Weights of a small sound classifier: 7.69M parameters, trained on strings of digits, spoken by a formant synthesiser in many voices.
Rows from block 4 of a small sound classifier, named by matrix and row number. Rows with one number belong to one neuron. Each number is 500 + 50 x the weight over its row's rms, rounded and kept within 0 to 999. All counts start at 0. Numbers have three digits each.
After each neuron's rows are labels from the 100 clips, of 14976, where the neuron reaches its largest size: "top examples" is what is common among them; "peak on" is the class under the peak. Only what is clearly more common there than usual is listed. The data: strings of digits, spoken by a formant synthesiser in many voices.
# gate: MLP gate (model.blocks.4.mlp.gate.weight, 672x256), inputs 128-255
# fc1: MLP up (model.blocks.4.mlp.fc1.weight, 672x256), inputs 128-255
# fc2: MLP down (model.blocks.4.mlp.fc2.weight, 256x672, transposed), outputs 128-255

gate.379:496434554507484532573478506421459578580511441511483530525448467463554522497524531484458509450406509526504535406500477465463524410553556505541477499553528551534559491547519543558555542429387477483497518439554493487449511538483450496481455578519535537573507539381421471433572540471483514437460472438567375584494479561389465565460478469524561525482480531427527492511525444429465434497520
fc1.379:495405527535492546550496546379527654539514445492454561515463442450588481503463459503473503422473486532491546415510432505434526338589560529482482491474509519486575531530486499555519484432461516467573486456559488571403507459487475596432427540470487508517506498389480444447567493457441556479466455387547423596515569490410469562389533532574565527462459569507595465451551413435528492523469
fc2.379:426610468511465462475491493509536518507557492475535481421496511491495471462534453592485539578518546485485474623505400458578580529381453459524481567394498501463517492487520516492422482388503494485525500403459481541473524443469532426550548572446529473465473541523502510533456476516519475476475585539483539345510445465572461492540498534537432531508520529570555494479446522560502544420564
top examples: "six"; thin (high-pass); last digit: six
peak on: /s/

gate.666:470512465418480539471563510504468511478523514470531535513549386487547537586600556469455444465620538572498465456447596432487489463449513520597454585477465511549503507455493488544472524546481512485487598469517511487490460480528516635484593548365540507524483493506534473517525369405455497449516469518426485440440508504545483425500504464496502362442500540575504562583539486476488570570512
fc1.666:456493484445453522481514508523521553512474407591537474516621395463517473492538560504462445474585461532534479323569408520498526558580516474516572498396545479446440577513410542546500484546572504504529552633488501532537478548446469470560610533546534515527488438583473587530490511499492498437520456520574583449446521452451487459553522423619566361532586434492619482402472470573442572504557
fc2.666:500445471499529479541517533486515463422546555520489553509457494474507541568429548550417571547517460416441549614503507391596445494435437473514523530515541495569461515448527586480590449524548554432500535501444485510575431565514569465458466562529470533499482546485550470476550476579523433537475589391559443587557509541475583451522548483517475475536491520427466504449608532477497469495449
top examples: "zero"; voice: child-like voice; "seven"; number of digits: 5
peak on: /oʊ/

gate.661:446415654475565553498534466549552503506444479468551517488495439636467578449413528516568366489546514543512543469555485490467452553513428513449464541454473486479491516613501489482516488498476518538459508515502581553483496515465491505495466481433462522521518432523510538457488361552575546555447484419522559485479473548492503395520526587475478496436405482428398583510439457372488463461508
fc1.661:535445642497459496557517557539512586494435441488472449521479459555542523502467586541526487524443490558527540552504593531493450542530502554448488501540533501434485480548523563495606537457486634601514602562563550507492535545481483412488507511430485532415516511501492435493486351457577537571470411497535538564488459526432445431573490619520461529541505534485509629518448426405532507493544
fc2.661:499491470401467500521403592502473577484558432457525456483469480501560491645552564546379501546469494466510456438491553459436527455563535508572516555616504521516430444496493485440526474511537484476504561556592505554604581428563498449516498469480422529479490420488447437537480510488493512512431508489553535476573565494562597433534519574565565497425587528534502469493527499402564510504435
top examples: reverberation; voice: child-like voice; rumble
peak on: /aɪ/

gate.358:411444517544446509443544408514450487649562476553588409561482440573340460481533460453513502526528480467562446520492548422471508597439487430514510459554515514507531494513571470523444540500385406499510434469449555464489590460507412491512455439625560492522512508528517466483423528561557528531486474541518517567524497496495491535528601517418439628528455526530437418489568395569410501523486
fc1.358:430454476476452499456486440510552467593496553543528434561476445565454474448500483418439496549589437576579464482494499476557561549444555501519502421581477534488561580445578454514507553519411421519490485461476487516509552517516426498493466450579562437459546456532515549546494561504528533481534579553589482510537462460446401466481619551469441574540529550483405438559557407481458506604414
fc2.358:600534568495498529555517527559570520444471514441540535526557593518489497421468511564424480439484499406487474470500467503403462541567538448515547548488493482506429525474481435542535391479545435465453507544526521507497483551508511552486523599450430614517453437494509458531455493494469407484482563582488416452444459563458492488520411476494423489509506508557531577589503529460520555373515
top examples: "six"; number of digits: 5; last digit: six
peak on: /k/

gate.492:491512452584456536486539479447545477506554438514462507606462432511543512464536509482595475516473422479471515548508478579519613642489535612540472528499478501497455467521563510504590484419497530465499469573551394462438521509421484474494464477538561463605495571480491493544556558562447546445500440464558438450515537537402499547562451577498491450455403481418445527511550481519504539533509
fc1.492:480539445530513493490550464416590460528587455427511516576504483454556389494495495485565414568515382463514539491479523535446586582455566581537473551485489495437510481542540472437556463427510512459536404586508471538437486510481531475453498532516490448516523592533340483521496560369449493505598469449540400598499528514513559448489475480446500556452477510428445520482463534522537549464531
fc2.492:477513442405573438482502433480477536441570633524590492546517525517563480495554569574524520541551406447508521427463444530594452472505489494517496553535521518542492511433473449480458432577535447516488504497462517515453572529604531480485518553471500498434410639403519484647466457533518460531547529539371489501536466566544453445453575433509507510508436544598453487479538498437450519543484
top examples: reverberation; "six"; number of digits: 5; thin (high-pass)
peak on: /k/

gate.213:494458586526467518451434402417540408476550480570432527488491526435439565443491583484451516481447575415554465568446482454527474392569453518536529516512503432500517455539471498502534468500467445427590515498464584440446517523498565534477476474497451491553549476554536558542534482448456523486570530498484406452425484522433586503454644506422517511503443484575432507501593459497515445486485
fc1.213:446551447495517499558482571584495506508480539430433481528520469602547421617461466493561493491522441562536541526545548476493510589420465490443453511502557518507447540498566427448483454453557564534368544485560511566518462501461456513621521522544505496560445565485474460533414556569523480527470481564521502571533572552530416446512425530544526544542552495451576478546465481415553588493431
fc2.213:522534600545485457457486515516473385498463509492452558531493498516468483551419598427494536547484482405481480565458527438520510542526504580509472472506487479455364504421453525539521575485483442482435573531487544356512511499454516492499536507536535605501506458498539557531499493465447488483516549488465550401410499567471456509562587517503467402507565509548498480541573487525480454491552
top examples: "six"; voice: child-like voice; last digit: six; first digit: six
peak on: /ɪ/

gate.518:500496479465516446496454435419494592503489509441602532516522590564571469531459391513522524460534518577549495541454466593563450482447509547464556497464517504403456587497496469584472535554492493404450483522478469570548492442474495478443480601459589464473541487515560570450599484480449551574517428475496551441463454515571454596466481508485502459476522449517481437585534458582513495462502
fc1.518:573481503552514512486516569526507518527546482551455472517544444445578464579611482417448465445494546474455517523535480549455488388540483460434527499472541522472464503447470542436426427520510460519404474569473430532455522549499512505510545541503519473514555483471498541513553456519479569503528474454444488437539588546506663557479480552517566446493502507512493507567483540531354601567540
fc2.518:504578457429518525498578556517482565557484393514522413505454493462535511507497598468429513507505531381468558497526498577466395435518500518465458578461487487471546521541507403393417387549473520526486455475475543498448602515542507523480450451485517551538460550502381471498423470479486458433538485481441510464505587397505515492490470584532522507448409514439559499471514480541429593526501
top examples: "zero"; number of digits: 5
peak on: /ɹ/

gate.556:504447505559473541541432484523482480516564408514530392451550491558514545583606407552543479462525497546440536471491582483569479497461508507511562556478522439472522535522441478516530520528478453488505481456416514553433503389484495548488518507525484507363442482482510547377668501623511495430446552529517465525469656423554416367463515492518518392485485454475540410570473521514467521499583
fc1.556:538452563576512501541512472503496448536606490565449374525556446602474499466601444475465432458484474428438585376409425509538513556557493496452458465551477549451527542578461399542479492477438453448510517511516542465507482441441550519475427453520515527406508425525573463425527433536501518459413512515385562488504508478461500445423476512613373531521460528548476404475567518532466498484561
fc2.556:586501530547534457474534443453451534530560552468467511506576449481504408488547389496418430479583513511445508410497450497555503494469347491487455390515481519489562450466454425460447450457464450465573487430509501494556434530407587566458406546605494555533503488483557463447513474500477595563443433533428563400477416497555480553524516478510462527482487527509416424465558523523460471463550
top examples: "six"; last digit: six; first digit: six
peak on: /k/

gate.11:474535500486519451506507516490505534506560414459495512487445509507467488440490543541455515473620527535460634515517516458533468468463439493436529454483501535486448544485481523495427570537507540482551471535577464543480442467475494366583566499555518503496498551551481559440520571489488531479575562426401429492551591534439462455493532536476528592514520433561444547533469531508459482418521
fc1.11:447539544525514490434541487453483470526506438499479539496402487414447553512554525500495493566488534482405574481396519526529558528463488602463535504427564438446477520486458560588493633457427431592428552503462430501533484498524409559490507571515576473436509454511552541505486460553568458520465455541502559472522572477543514426464518476509553542461504495523396520428440502590574646524467
fc2.11:542568458490427536396474473513518482482496443477470485514474449462489510599563514475392548460467552554522527582512560594570508517398524531467543455496569394495455533452408576542540573448450466519455529533576485470498494552541559584485536476556553548487532475539559459448534572548509467546524487458515449422438537432484530472445550444401522488463506436545531514523451501601437575473449
top examples: "six"; pink noise; last digit: six; first digit: six
peak on: /k/

gate.641:436509485553514455398528489463497451500479504466471530566482532451462522523537551525517472489492413517550552529444453528475461452550492529508529503500435552494531569455468576546498480527528487569535541509444399427398499476527536515378524507526470513443409452442456437533556557512517459522560642504498500470492484476491389511587482455604547448497487485534565535516565591580552461462385
fc1.641:458458527375522519530528534507534569546440432437545470460556484513460406444453472471428548477517554498506581600495519539547499476459552492512523523517531507460445482493565431465566455473505451442424431440504563549570534466437438492591492529499617561561530591508566478473483528511467551468532482467463556539540494481458572454463534467376455481540536547342577595536443485399434500532537
fc2.641:524601527588457555468495478496426519512640559445459472554436570560527528575573388541589462459457545557529408500547472487502522463505508521572505448437424487500437521537432651439553457501477526527496465476436520423468494490587477534455483435433434514434412397500455439540453497509546448443512533540387410507482468522494500452475496492506463463529520444509506410503613510481486403525458
top examples: reverberation; voice: high voice; "zero"; number of digits: 5
peak on: /ɪ/

gate.391:478558504472589552552497538535503421348440505465508508428482627542489562518445535516536492491477537579525557385513558479408527547533588540544518501532474443434552434504419450446565590522528469473418471464498495470464510495572436512473612449495490522399530523524460512526454478429414615496549516532516536555436560466575426506504533488578511464481517420537492426522505502499533533557428
fc1.391:556483519510486394432572510571450580550465467494389578555523462506510423566516493426463436534425402493460528578525558462526430495486447564418429521441444515489549546496516416478547597608429554497625511520449465555491511507546416572445502473453525452450456466499555509392495518506533463516551574470482471455562494508456479510499480474528499491501488463518473503548539627479472524554440
fc2.391:504619476509385458520461429436501473369513415521531550582563553517509448575526515538504504492494452465517591447535476377448505493459525441555487519516541458486498474495576471407514567615571470443446437453508567504453421478484468583425444470466440444453492557541512435432537505452555512533511481585487423528530526510447578435508476552491593531412462511543507517553483497538522530526537
top examples: reverberation; thin (high-pass)
peak on: /s/

gate.195:481564526490513497409349470484512497457545457554466447487534431481595510592478534521499576468512428454476487534549443543503477461513494495495412482490488486482610436456476508469520578417505572441551495432410566471491509563519558468518570525563528456479441470444503514461435531467467518504470454474527551523466523561495384436574631528615416610545485505492431504557397470571572440514404
fc1.195:501409463545490529546604509540452416593517566463558510469421552530450459436570476446479481531427590472455472518431538466486488543477497484547571575610509528527407567502506479443413406534516422523467514555582485464455484453469425494479417493446525508570516533475521478490577422467492506436566511540506431486458522451512525531442384489406627386458537483505513459449634579420476577451599
fc2.195:497435458513452434535515474533536530552507556561505554445519565529502513485504551553482458482466517567452453554534451500536449472481437459480380515519506480539456501508485446429412464491512567501522560569403531479568517458548386448527486431554502582463523555521518504467490555564457572473416450475508530556576472497545370468418462524538452530545423481521546497546491532562426557403444
top examples: reverberation; "zero"; first digit: zero; rumble
peak on: /ɪ/

gate.14:463607499475470502442475488491510563567487564529440555514486403572476452478455480504478545459418460499484601517548499564479529588556419555495482512473597476454437510555555587474499471413358547488500518485495532530463507515365575516462444480470477486521454469430499512452525432428481482434473443412500532495491564498417420509445651545505509544422527497431524531451440457469505566480528
fc1.14:548450501485526481513549525454475475529481479511586478474488555468479453508577494512423469515563558446521450429465500443552413492440489526442495493525427481556486475486491473507464512513564488475479484579427503581535553495558507478583465533474571416416455552513572435501498527579569563503456518507525462438530565588515619497571327374411493394550484484588435518552540499452505504514492
fc2.14:544564519499500501535458442467505537506487452512545509491563471556463634382481487442450518526505518489489465478479578473581453540476499437460454501405571522500475455483503538450572526478559517389469552526437556449533538491422499451372497489529481459516477494433419498466471471511533538450491456515390457551437571506390468424526560494506455487508525568379530541537478569538472512426505
top examples: reverberation; "three"; last digit: three
peak on: /θ/

gate.363:569529486544480427497452500505503455542468577648434574485593465547430548491500574505491501474561491566461459414388523556541491557498533607547518488489547458478542521518473570506557554532461470467418388455492465512558507444507503431464497562530530473486444450526457494416472468430509483508503477568496550473432421517470486506527440529611492480372459518517540488607524478536495424536451
fc1.363:516502501491440492461455518498570465510481521590449476506601521534377495447508648503509489470498434540474451466351517458486471554518444565489508463446553510423559516469479597558531558537534466464515447439503468498606509481546501486501527510531474517467472465477479497475454466479580470559399518493454535448450439489458514472462443575615543472409525464456518472552561440513482421519447
fc2.363:418519569408586595525467564547484476463520371448559433465494497533515497580510486473542419488490485509520430597554424527480498526481472468440614480389534476494446489500568437479525500527533514533537544605480531577485517479569483518421581441404468567516479575376511480510556567587600544529451462451524459452510534507546508568507484514498510520612594457508540537400446460425580590447474
top examples: "six"; last digit: six
peak on: /s/